config = dict(
    model='waveform VQ-VAE',
    dataset='two synthetic voices taking turns or overlapping, over music, noise or silence',
    train_examples=26041,
    input='waveform_16khz',
    bottleneck='vq',
    encoder_arch='gmlp',
    encoder_norm='rmsnorm',
    encoder_mlp_ratio=2.67,
    encoder_wave_strides=[5, 2, 2, 2, 2, 2],
    encoder_subsampling=2,
    encoder_layers=12,
    encoder_width=256,
    loss='mse',
    latent_channels=64,
    decoder_norm='layernorm',
    decoder_activation='relu',
    decoder_widths=[24, 48, 96, 192, 192, 192],
    decoder_blocks_per_level=1,
    decoder_block='basic',
    decoder_attention=False,
    decoder_upsampling='nearest_conv',
    codebook_size=512,
    residual_init='scaled_by_depth',
    optimizer='adam_atan2',
    learning_rate=0.0021,
    beta1=0.9,
    beta2=0.95,
    max_steps=6500,
    batch_size=192,
    epochs=47.9,
    lr_schedule='cosine',
    final_lr_fraction=0,
    warmup_steps=320,
    weight_decay=0.1,
)
Rows from block 11 of the encoder of a small waveform VQ-VAE, named by matrix and row number. Rows with one number belong to one neuron. Each number is 128 + 24 x the weight over its row's rms, rounded and kept within 0 to 255. All counts start at 0. Numbers have three digits each.
After each neuron's rows are labels from the 100 clips, of 14976, where the neuron reaches its largest size: "lies over" is the class under the peak. Only what is clearly more common there than usual is listed. The data: two synthetic voices taking turns or overlapping, over music, noise or silence. In brackets: how many of the 100.
# u: gMLP up (value half) (encoder.blocks.11.mixer.u.weight, 336x256), inputs 0-255
# v: gMLP up (gate half) (encoder.blocks.11.mixer.v.weight, 336x256), inputs 0-255
# out: gMLP down (encoder.blocks.11.mixer.out.weight, 256x336, transposed), outputs 0-255

u.304:125120113113090095137112119138106140151148088133122096132132093150123154156102151152106125091146107109101116117099151115151151132149112068130127185109085108134133124118093083119143078090130101116099123115151101130135156138118129092118126065082113130125091146128132107102137182150112105089098100111142121109114148125108117097125140139147189131115140167120102142157065110112122117146112137108090132144119095160146132102125155179141106148172124144090121166159119112146139113104179161101130139127125099121086136147114135113117140104152136099101143103117130197149146124141108105110144117092138157130133117084139098091101154109148131100116191146148116100149151142093134108140116117066135135099130113110092145126097126134096110148128115099119119106112157115100121125086140102
v.304:107134107109144115125134129099118154115116126075156085112114124093169138147121129101139130147152123122144138134107110120110124154093130132150157133133137130137134117110150139076104139196117163166147157144112113108106112127148156144133107123164170125150098113099118134071117155108105150112118159162084142158117136168097133154165107098135097172123151158109166118138135114080088121084106098134121114106164122102113135147131117155090119077154157123107079121124170149103144116151156109108148157110115146154128139104115123125130084122144141115117084143143156161170131152109128107154152177166130135128064100134121110130143137148121136116182124076125118137132085118126085143133138099156128113091160117120129081103104083115174145089147123107095146145145137124131081138097126138
out.304:153116125142126115135112147121171127125139126142110083145100136121109109147122135138138099096120142102120126120124129086125125133173100138122119134131085120126137121126119134117148137048119125128132157130133161126125131133158130126107158129126118123124108147152138115104116105122124141139107050110152129106126116141135111155132112117155191172118115107143150126162120123119097131136130193135140127132017137125161106129128145146098122101169132143183128118149123131120197118123065091145157127171126152141186163126160118145145160123123144207134130121155127126112124135113111121091149087153138126121156097130146147133127121117117137142135133134149137121125131120108141132129076018123112117124106121126132177117155122125118120086134143113126145057119151141110152159119132126
lies over: low voice (33)

u.280:098145115127121139132145150104146114119115168111185117122111109129131130116146089098135146165100143182143137133148129143105124110109131110134193131144166133076106122150141142122131155109151178118113124137139150107129089114147113145158124119152135105196113139104109112080097098096112117126119124128114134147113125147129158134127117160120112117118132113111151119089156117121063135115152079155148139120142137136087117161077110122100117112117111122128143118102154141106086140132110092134114143158143099102194103119113096100161079142115105120118120171153133114135123147127147141150107161158124106114104153167109125130138146131142096152150104098060089134126127124156124178115164110135153102148168120146135111077152168104120139098138080107126151170158094071163135127151096140
v.280:124145109114133163084155142110128144137122178141112151090121101121136124110139115077125120152135151158181102143157140120109141081127111102086127138142156182117150136152149129113107128168131146132153141102140157139159119104123137160121126118146176146147153173083109138124104139103141129161180139125118140148134132111184161117091117135108115151142101082122135129103134161162091149091150095132137151152089125115090123146115068130102166108086100093152124113087161115113152130137098118137122132123149126138121097165138148162137139120105099133142112139174095111158126132111166138132115142162176108122108163149093119106147101102148110145155136115096137151155088131154171137071111143106137140118085151177127062119157113110150148123142138132148125133134112138164099147171120125
out.280:155113136163164118149115138112115134072116116116138145116128187103115100142110131126189113118118118124120138098104112132120087151161148172170136098139134105137114109102130175104125167124083138180179153198094145062083122171089155154094121197155136108121107089140132106113126133118166121137132138130121128123119153130111108174160123116134124140161118136156125112157130109110174141127114136148141071098134169068130113145157099145127113133127190138116116107127106171130130100149129123134129086117066143143122116095132118111132128152112133115116126135112166152099097121114120102120164123119119142120131126139146102183140152121140144110138087119148103098099121088104102134147134129175111128115152108102138128125114077093128130128125140106102125131135137122115103148105128159
lies over: no speech (71)

u.241:143136088166098127155117143128116140113158120145151153141142149134074122157130119113139115135108149094156116112109115094125140111193103127094118141155100137124156138178086108136135149106116134167152121122126125096123151135044166102047148140114142132127133134104107116160104126132126138116099083147165152062161152124148158140077126138104150142122119094142138110169111140132154142131170160141115112140108121118125111122144133140108143104145149110164085134142090132138118133101097120148134074121109110142092085151162126168107162128106123097126108117133090119157113109138133152096142114121167131127105160096108128138108098093132125187140135109135109092117120119094121150104093118092156140084080138159115132109154143129137122148159119114157135111124151152103129114086169089
v.241:091117144118074088102124109121120167147146120125122066131141079146153151170125122133098105126147095145146112151151156149153189113127123089129119100135128131090134150197122095103147094129134115111120122116139107143157158078113105135131103049125125107167154194135149130125137140144099120142109118118087152136162123141120166102104130115119128093106133125123158107158137157120147134150151091128109175119102109154143119081107123148149149128137100119108097164090153090173132163125142150120105109144142118129149101180133101132121123107126158120124126119102123124150141133161133157121140150115117114139128107141104118072120143129135130155160150160097147166142110120160121150127149123093170155151149174180119154111138176139113120123110112143167130131129098073116103109115120096
out.241:165089152129141120165074132123115144092138091143119090148136171109123101137080140144169096103121109118102129090082111132128109173134154151143117116123112082133131115101127145129142142157088129140129165154103118104104135153148128130144150153132115111111073107162158110105135147124134133129115141111141111109125132154090084143155133150149140141133136145154123126184122096077103121150099149131125099107121141108151117121141144181134088161154167158109106121151122147133162072118145128134138119139100101127140145103143132112130115145112151138111145128107157171102114110122093091115170111124107169139151115131184115149130180116130151100123124136184127076117138120059104125166107133148082122116155093098126148132107097114110114133112140124083139134119183136075143124078147141
lies over: low voice (43)

u.17:102117100099099160106124099137144118159129119153132122118126049139129149149128100114068138145148111155119072162182122113141137136129132064136122131129135112129131136109109121149131112114156125110097121082151152135173147117127111137160129104103126116162123106120110147093134102125056125130177132122152156146164118142140136123125119135121124115170155117108121146126138137147097121116156119121096188119161095172123169110064155120149121147173080137132115150118149111133143163106141138086099131137166100104162129190102134106129137097127142127111138122121154119107170134139131138120101135133146126155151133146119131084129112116123124104109151135072134130140142134141195125136104106111152161116176143128104124112175156148131116117113110147155092162133110101127186081150111096
v.17:088167130125152164105132098098115091114085146112152122061149120093156130109128098106132129158143130138130125126117129160091100132093148126127142098145159132125127132127171135076105140188153154128135156117141083158123119130169177118129122114181131133140111110119120151107115097100137103160146146128085143177091106131132136156143088131120120140132134153118162128106187102108086103091118112145129110103135108132093130164081147131135121110112131116167076123110152142123149116139140106092163134122120141156145138116096057100142096157126120089123121155133153108117133168117138101175106144194165103129115055135106130140147119128116155126138100106124099136124084133160096152098144113139137115094140118103130097129107088145144149137107126125113130140157105119153105141124110155
out.17:135116144118125140135120112138081120132171124142086153163150126131127129162121154187127117101138086062090124130125131121145136135147150126120080134108101126138135136123086118139185120121127109129119128122126092129131150128106133113134169125120060133114127129149141139137183161143123135106131102040151126129137118120122119118127157126179191112139156137121080138138112122123167112196117158111114134130149127135177141093134149140161118161162127153115121140137137123141127124116157185091125112120132103123059150132115150128107137123136151107117209113116128130115137097145108124104132086112120139134169128110138117124086134120163150116102138169134132124135162138123123075138104132124117143118130124124115178173124126137055076161085131137122115108090142147115142113126154124
lies over: high voice (35)

u.84:168172124143103100109152157102143141128123173123104089135107123095111128152152136090142095141105133105152123117157128087127129154152094138102139137154095130126162099182124137144129126138102153132110131127104144133132125145136102133109130135146173120160095135119103107068101089123152142136092088189144163106164106140127168159138109162140155138122117090142166131138156113095181147104144139148176133116103149122084127148117126145110175105111101112158090107130141130114166113121120088149138136153142157111131085135160110160131161137166099140159102130162097087131119162114130117099140128103162100085110121117115165116156138081151100137162148119142101150110162102095149156107105092121136091129067149143131116111157147115170139159155120126141136130119136117175150158150138116
v.84:131170133148121145110161143125122134125119109125125127112121121132128116109144122064116150139166168169155131165156139133102131133095133130119138133147157146106128123156152110151073123161133164133145145126102138139150108089120126150111102101132179103156151171083100135133116099125098129144127138199104151161124102120129173111098125109095082118100127157143153112142152140138086138053162115119135130104111114133098150162120127133130139120132116103156117103090160087155131157127139112112124113095147128141148141136115108099143130101123119160138094134174127117136099148127139144130110158182161137155060151163077120107152126171160131157155126079138116161116129121173150174118172109113175128100145142144098097093139111153164136117147126098144116158167115126169142108145139131
out.84:117149086141118113105146170114163151146119154113127066130124112111085082130155112112118134143123151135144127141153146108124120109125079115131130133141119157125143118161119143101118130131147131106134142121151144146150128109185108133134107107125139105158125171106103086074100091133121165141091101141121153150131097152148152180098113171111124194116112108155150123119118155146101137109163116141143152145085136141109079136089120148075153101131111106166144119113156121118166146134101082159161157169149157137175131128194122168138128123134110165174113130157100101164113139116148156121125132155164106139109107134114170116143104117094097157143138121111142148136120119138151137104119112122150114144097148158125114080178163119139147095145147092155176127132115115143140182142121126
lies over: no speech (67)

u.77:117156148127118138123183126144124107160136179131080135114128095151139152109168117136090099126146149113143115150173162133146164137132148120102102118129152195161142161147150066131147109107157138122115145105139151164173122091158147133125139135126096151124179164132138147155118131139113110121128125143113128127109117089115131095018130156107118116102145140115131139110145138125134119140128138115136160150133101143110130120129138113141182099089097137102158139075098101164139188113152134136124167094172112117148073137104154143135133113148145137153137111090115097119156114145126174137106119146097080133136132135089138098128104120127147160120137138107165170157135125162148109103130119098128148111092163147100133122117112143141107135122126163154121134133074137148107113175133119
v.77:134134117113112122124173133119104072161113135099155121074106085134153117102157121110100138116142141123157112142108150148126173129135116120111148160132148117129141130118123088091126166114140125180181129097130077146143130094103134137115142082116116160128160121099122137101090116131103152127156083147121144098126148098125164137112093147089094131161117113134115121150112150159120131120124166126134181123125102143121189124109158150122155112136071123151088137071118109133134154151123159133154123099150094173127118124125084066107075122150143111101106202110139141128161112136113113146112136141144124156072074116094117116152144132114109091138144112128111172150137112134117138118133098114159142105160128127100121127088087150140113143128140130146136125160087150162091127143129143
out.77:150108153140163132151104127117081109098127103139131182142162152103114111147102139133152121118110116116116154095099094152114096146109159150167124093123127100110091098104097156107136161114108137153149143161101079101105138152085137151101143148152125094106111101148146100099136155111162090113124161123154085095113157163112106135157144122133141129098132145144109107144137107104151129146104139138114102089153155108137132133155184151127105137142154150091094098154102158114089105147167167127142143089104089125090103095140115091114084160094142078111133118115152154105102096123107106142141117112099151109140158141151102155113157152126140102123105138149117102097126132102102116152121157165106108100165101106148139146093115084119117180111122128107141143128156180106132123102140162
lies over: no speech (64)

u.150:158091142155096148151095100134103153103151114130116133142135132141112148129125145145140133112166113085132088140128171119161152147155136106055093146120138129166186156132116082130173113130113119128131149116107113100149137095103151115084138090112108135080144126159148165167125160158133127126148122096147112117191112095083107116105153116151146104148151133131123171147102139134143120159127168103115142176118132159139155089144156124170112144164142143096125162130107103169147139095174135109121080107139100122113143158103164155088145101144163082124140089097140134115149106156122095105158119119124159133145113115145120098089145108143145111102147147135131109178164106121145098153113130101109153124114127136081148166119091146115108141110140144121115098107115145116142110106145101
v.150:080139104111086141077122112141105163176098134158165098108094110125149122154141137110076114145115117126135147158129105129107168085026148105114137122115104127095103128146096113133152116119141149141114101102112113153127146151156140155143132103123129162162114174125108121117145078122074160138124155133126128176113125140141147086094144111111090137139123145082139125153138153115123105121108164134136147135075138144120130147135096138117113149166103133125137154094140127150107166145130129124115105103120144161155181120120102082078122115137114108108108146135108151142111149151115128140081167169132116134089114145084124113151140121106142132096147123101154191167095150180145134088159107159131135106142159114157122117114142127162134119136135117142098102144101105154121136137114133
out.150:148115136162155098150108155105140098104094111098158095102086152106116096096107091112152120138104137147131157104109107154109106148109129153147158104168163109108098101111159152104099146177106154149151152156096150104108096145119079150133087152160154108120108110147128107107107126102152117155107152146094111114101144149108098150143092161109109107120101138156155104146165100108123162107109102149148106102162156105108105151144084132098107116099151141137113104129116154110111104152109085149148148152109151141170145100159105111153102152114112140126113152127144147104104166105109104156146155142121149097132143152154133149162147147122133113165102099144120103107111092107108166150152143156101110113148105106147103096117109105130142096165105102106158183156149084107101155109105153
lies over: no speech (65)

u.209:094137117117096140120160118139153133145133142134119126133148051166142154139143118124097137151162138150139112158130163127143150118115132069100118143105122137138143160137117070113129110109182117134117129096146111143152147053130123128145141077114114154171138129123128146153133118137091150114145139127143134158149127104125158122095123125116116093136136130066125129132118170163099117132179119106114166145171089139140180115064137121136166136152094131132119167107153093159091196123113143113093108086136099121109107158112104141088108104112122118132127112123115104133143119149142150142138125134140133147141139124125114064129115141124107165127155129096115148137129134171142127138141129088131161119126221165122146141173148130125111126128107159148106147140120119142144092175127088
v.209:112126134112083118138145126146123125162086143100167131120084115160129155135112134109064139149149118138164093164162135154138167102108110094096143153144130167116144138106122086107133082133157130118107091089144101158161108118142121131111130066116169172159136137089097136140116133157095122109122125157121155165105171095142161103112120151095111125111093111133159166144104136126104112119129117126143192146102131201112144119132117109123131116156102143147104145092139107147148150132128145126135156111178114139120144142110117123106113115156109116106101124145140113146153144124157164140095184165151097129065136113109114101117107138121088143157155112103096163152123122170119134131167065106139142126142137137104100134119128167161123108156135132159119141151096121150117118138148092
out.209:131123136119140131135121112133038140121138119139107184176183133127169133151119136147134147115129110101122131124118125165141127139115169137134086123130146119126120129120108128136124130186120118130130138134115074122124156133124141130142121134135099126115125113137135135135163137132142126099134204104132116131119138131116120124135174167115094095132162136119046131135148120117151117146115120117110121120202129127139150106143159140167120165128134144090115136133131136136130121129167183100117129078121071106090102119104148113088094132124141041122144124115138142119131067148117121115137104140116140141135189124134116131129143133114139120109122186134119118125167127121117104137130185140118138125153119120119137167107123128103121224077147135120122178081141164121132125117150134
lies over: deep voice (32)

u.109:098132105131144121118136150119144125121097145126190111116114128096149108084135099128123108158091134204147128134127106157088114132120133134150184124145182120101114122127128155145095133121142158121121113131143150127120085123166095145132112115147121101181100145123125116083106097096127117148126135136103135148093132183133136143120104175115109123116078102123160113090175123123085134102157096151170138122148149132091094173088103148101131122093146109139147095105159144101100120127110091134131139143131123131192077101148087121173088142137106125157132192144118098119120139128133139145127153158122107132130158161129140128146108155125104135174124117097115123121108136130149163112168136164143128172149130134159114105135131128126154083150100108122155163162101106130108112158089134
v.109:112175104139097148087164155106117115150100141103148104104109078143107111100162115109102147150142161144147105140177138138107133112120109107107154134139137160129146119140130120115118134156129126127148137120149130161153128114129129155120122087139152096137126177094078115140126106125102127161143107159114171143154099133186170129071108123081103122145110113126149130099113123175095129111164123117152172136126123131102128157098116135104144116105090097157163129082119109127136129131116120134141131121173145112126121123155114158146134128095070160148107154156100104124120131129163149138120132161187116119111140144098128109133096157130086151172132114095149175135110121143145157107121126108189126126075162143137074104151156126161164124166130146152149131162103120178136125186119121
out.109:153116139166175107143117144108121130069117119117138134120125185103113099142112122126192123121116124127125150091106108137119076149148142175172135092144131107127111104106128173104127163139085140166178153195097139061079122168097145150092116185160133102122111091140134103111124129116172133136115141131119116120104157143111109167161122131130118138147120134157128111157132110108173144126119131144141073099133175067129114139156108142128112129134195136117115109132111171122133098155131124133131104118074143130125113086137119117133120158107132115121127137116163150112089123113119101122161120113118142122129131141140108185138152127135138110143075119147100094099123090104104134148133136183113120118156104097136123118116097089127129129128145100102133143134137124118101157103129165
lies over: no speech (67)

u.46:154150118127138118085117179123104149137175173169081106134115115104111118087175155115122110106097156116123152111131139116120128094125119132108130158153115170128130110186159127137142124155139158123105159131115120128113121148131103137151142143155173106153102167114083110109131116115113126146109124150099144108115087143132146132149093109131147160124087097143168099152130119150130138094121171156135137097087137127104110133111099168109143101121135112160145098120157119111153118123118097147150147153140155123161112111143149157123165129169125173144110128143067081112127188097149129137153148162128069118115084123113195142156141107154091135157138120159134161122154126162144138115133126139129090148085130135128130102171113125178139156117110120148127110113133132160158154193142130
v.46:121125108145098160121146159165112150151131145142120134087128088116106120115130110130110132118140138108157102144155165127118135125125144099107111129115135139150150142193119083094128120122139123193164125103108112129181150074110161108079137128111108182117150155127083129094137165149089104145143103122091213153177147083145152155057127089106095130160115135113116139148111144154139105124114112130139155148100127122131150144117092127140174103131098114137114129070103114145158132098106125116125090087136113164124158118134118165073156125143127152119124136120105129140166106121158122125131149130158105139124136098101143074119113109096149120111143122104137161166142131146137108143118082109117142112098128158114107168131118158122089084100132145141116109107111142138119122131151120
out.46:103152098095102169098153136143164122157123155121132084123111098159158146101153140108102153151152148139149099147153161123139156102130084085094131162126144154134146141153119106118115098143156125080100115098160137155159123096121083120151114084120140159156153167102103153121120103144106169126133148151121154149140091115153155120100120162106117127114121105103144153098143144156066128113148110117122161157121111172107147130095106111125155129114098106159159142102167091142113153119111105132102121139163135098161139149136150152132141090165102132150110129156102102160155147143156158134105148163157098127105161129105151097141108113160098167140166123105167155163120137153172144099139094104157151157106157157114116107167164158146145127144150145155133149142106113151148139153132092
lies over: no speech (70)

u.262:099149127143120151095177135137110114145104148140140149120151107104163155103186150128110147124138096111155141169180133161144184097109141120114115153122172137163145144164144110111123133121174123142126144107162113147173132075121144119140175124128156126115115107140125143100121120137131161139170120138114140139141134081154140098111109112105077099126121140117123145148117194159097097132169155102095167138141090137176148142113143088132152123126083133130130152060129091109112179132124144088144116105152141126125102110110132119110094137126150144114142110131160085096170139126134136137097119137135129156111081127078099074117125133123112139145127133092135191166128121173134137115136148096125137106130147179137145145135096125117119121110100123120148119140079142130108097138159100
v.262:130143102165117126128148145122118092134129134109142082138141109122140138121152159059128155122124145110225092158146155129138144115123098130126140151179112144107137137156137089109114132137168132141182134129081104125142132102123119129091125095139157114122130175082079143101101124126097150147130127188099147101152136108130134138105134125075117128131111130147172155140134122138105164090129157145132152119118102154097145153092132149137136083176131093148095116080115070109142137121104113132135130110134153163128105121139087150134131134118125128132094129165116105167140135129150147142132163178163123118077111159098116096163122116114107121163144090132113132132125101132135134083161114127186134127122138137108117099122114106179152100154086111145124157159110123166147141134127109
out.262:099154103105096157096159107149143142159117157130133128128112096165156163111161122116096165152159149149151098158160157147145155100118117091100134156127135162140159160161142095143112095142161121105102092101154143159163127096122117108140117094110141158155164150101105157159128101154110158128152127138112154161153104095155159097095125128113116124154132103085127157103132160160102118112164099112122162150125095159110152122100097101143153128100092106141158154098160107158143164108118121120091104108153127124134141158104140152119138097150109133163116126145096094149163136146154163122091155165149101158107142121093165100127097117137108158122158124094143161158124143154150144099137108095156153153106166159107108133153151161142144118131152163160095121143097111159129109157130102
lies over: no speech (68)

u.290:161137060168127107131165145110137144133141133118151130127136145136083120171137112098137129135124131101171132094145128068134114144188084136109129129151097166107136142174104124109151152085122119134134138141100126115116139113093163115061133133115127117100116138082089126154119116127119177119094104135139145094132138127154176165116127147125151098099109098145132121158130138148157147122184163141115120140104113137140116146120121110081162109172156108162113124135091107135109140108070117159117122112138125113123084124161110170130143113125129078140118113145107115172130126122164144121139127114150130128131147108098110133152101111124122176171128124112122124134108126114152150117120086092183116107083157168130122112172158116144117134148113101202161117108130131162150140116159088
v.290:102152104139094127113132080131129135145127123106137104132128099150119144129130132132129130141152113114120129137129176111142183123128101077134138147104120133124129156158138076085133106114137110139152117120154092136149153046107102132109110074115126138137140141129141111121131154147082137122159128117096126111162121128133141099116142148138126098116168170093115092172108152159096134131170112103095167129126086155148131116082161151138144145138095127109134145102108073160121157121142143121119117089167099099118113181089068130096130055130128083114135098118138142150140138147133134126118137110130127159133116109119087067105117122148112156126153136125116154138137125155097124110157124095158137137148193180110141105130165148116131140112136137159134125123112101121088072119120079
out.290:165108130132142102147091126134114170103148111153097065157145158090119100152110153154159087099127112102100136105108103117147109154148141150144101117109098103152128113117120152127160155142104113148152174149112127106105148160192134120148140152133108110122074132153150096083140128137132153117121126103149131122143128151108100157147139157152152182130144128166115127179102106101072114148117165114117104125089145104153118111119145193144100153163159154130110125158133147130185092126133124125173116146113124159151153109151136132113121162102151160127148122113154151129106096137099102095174098132137147142156099112171128148113155109107145127113110149169144095110150118085121107141091112140098134120130106107112155136137108109099109130112168108109135104107180145090147129090147135
lies over: low voice (44)

u.22:141109174143146109145116149090114107119129123123118168140093144127108112101111120054164101128098153143141147120123107103111121141166153152131113120167116128148126115115099158147120165133100156119107152147112134105103120148112130142133168144175158108139126098101133101136133068130138146143125069158156107126116092154122133136162105128138184108104107078129192111108168103104152173115138150166141119107164173108109122135160117138114105140088131115166119124146142151121136112123102102151125094144108122127130088119171124133135144149122078118137074150112129119093101124088134106062156139098112102104129128139160128142117129088171143120112108095140105116123123062129095173147078167139110102146101112131155111095127137095164133140138143121116161130102142134145135138135155148
v.22:119141122127104131120143082143129137141155128126115136143123094173134168144129139142100136109166115109125101153151132101152181109156139079099121147113101134131157176130124087127130080131132097151134106107124106146156172115117128074124142094118119176122158126132136177198129133171119126087136165121135151122168168077121135112097153129146131124155143143121108168142112144158132115138148135071105149160124124144141202089133145136130135137136103127115128184137128105152144174112123162119090101096164115133106157182104153151116122085167140129095125112123084129157167113170108138128115119125148157189131150092123102096126096125102142124089159145138121141154132120119140124138119135093111172121123162175098139155135128162130121103132152137140085137115125136116120108132142116
out.22:097146110139163150103148154102169095133102149094150074096099115111133122101151111103117160153112150157150154138144129148110093102086103108129146098154162145110102091125155166093105146145141160106151121132139131116122095114160106163158106103168151116156143153106108103090112116103147157150127178152092111152099103155148149122144099141107096143109108124113147102102163129151064154108136100142155136138122154138105115153104099100116142122101117100151154098094158132093100150167113111141129169134128155121161139101149109122151088126139096135130110163152131115149104162109153136172103162163141108091105137149113114143149112154124102147156096100112147153122107103160148141107163111155147116156126140132150101103151143108149150101148146108147155167154102096153098148155090160
lies over: deep voice (38)

u.55:079132111140147165127140119131147103140086129097169131090116116129141159127124124126118149117146129159121107142133126196123142109083109081155167118127207140106091154129128136125114122141140149153170079114125177126123117128138128148096081124126131139130177111141144152137122151123156091131122178136111127124119165129150121119119142130127106095153147130110143139109150146165068133136125095131126121120196142139119147147121096114116123131118131136092146128150123147095101145156146159136119184105131136151122144160122097105140095082125109092085113176136117144135144088133117142177091149162131141132136167138136084138134122192059137163168110107086153121134087132134140113117175111156118128128152136138160094122113135119133159117101130145131114145155104113124109085104086125
v.55:073145099128134158113146103105150155118103147098134090129141126137134124156139127126131164123168131134156132121165124131146121105093049119150154112127162169107105148163155124111111121128147146114126079133155150134130122118127098132094088137138133121157163137088118144093092136108121123136112181157089184136126189118146158131111122134099099111113166126099118122131155119161133133108140100108124130120150116135110135146085121108151136105164127092119104126131119126139111142116134173107112137074132151157159154151138126124141115095117104123135088143165116131179140144144140148147070176163166119136108141126101097141138127161095090185155133089099139150122104164135132175090152090141166147096150143144110084102158165119139147107156128116142121144181120091143121097119114114
out.55:123119131126203201133128136118136102120128126121136144117103146129136119077107151116163136133113136142131142115104118160122082126119132154143139106123155106127078091103137156082114154149106142144146197182087128086110113122098081149129150122164139106130125111134127124103133132122173138142184172138107089162120104163126123117177118145123106085156118132120134111106148109119047135126111131144132121104157174118121128146146092133132121146089133126129141111101091172128094116154131129135125091121098120121135162056128125069139107136123124115118122150129145138093113137120133125153120156160111125105121115146145114177144155136157130134137113116154173118105114116123127141137150135202122124161164110121141120125096089102138135129130192165125132149141134126124123119133128185
lies over: high voice (33)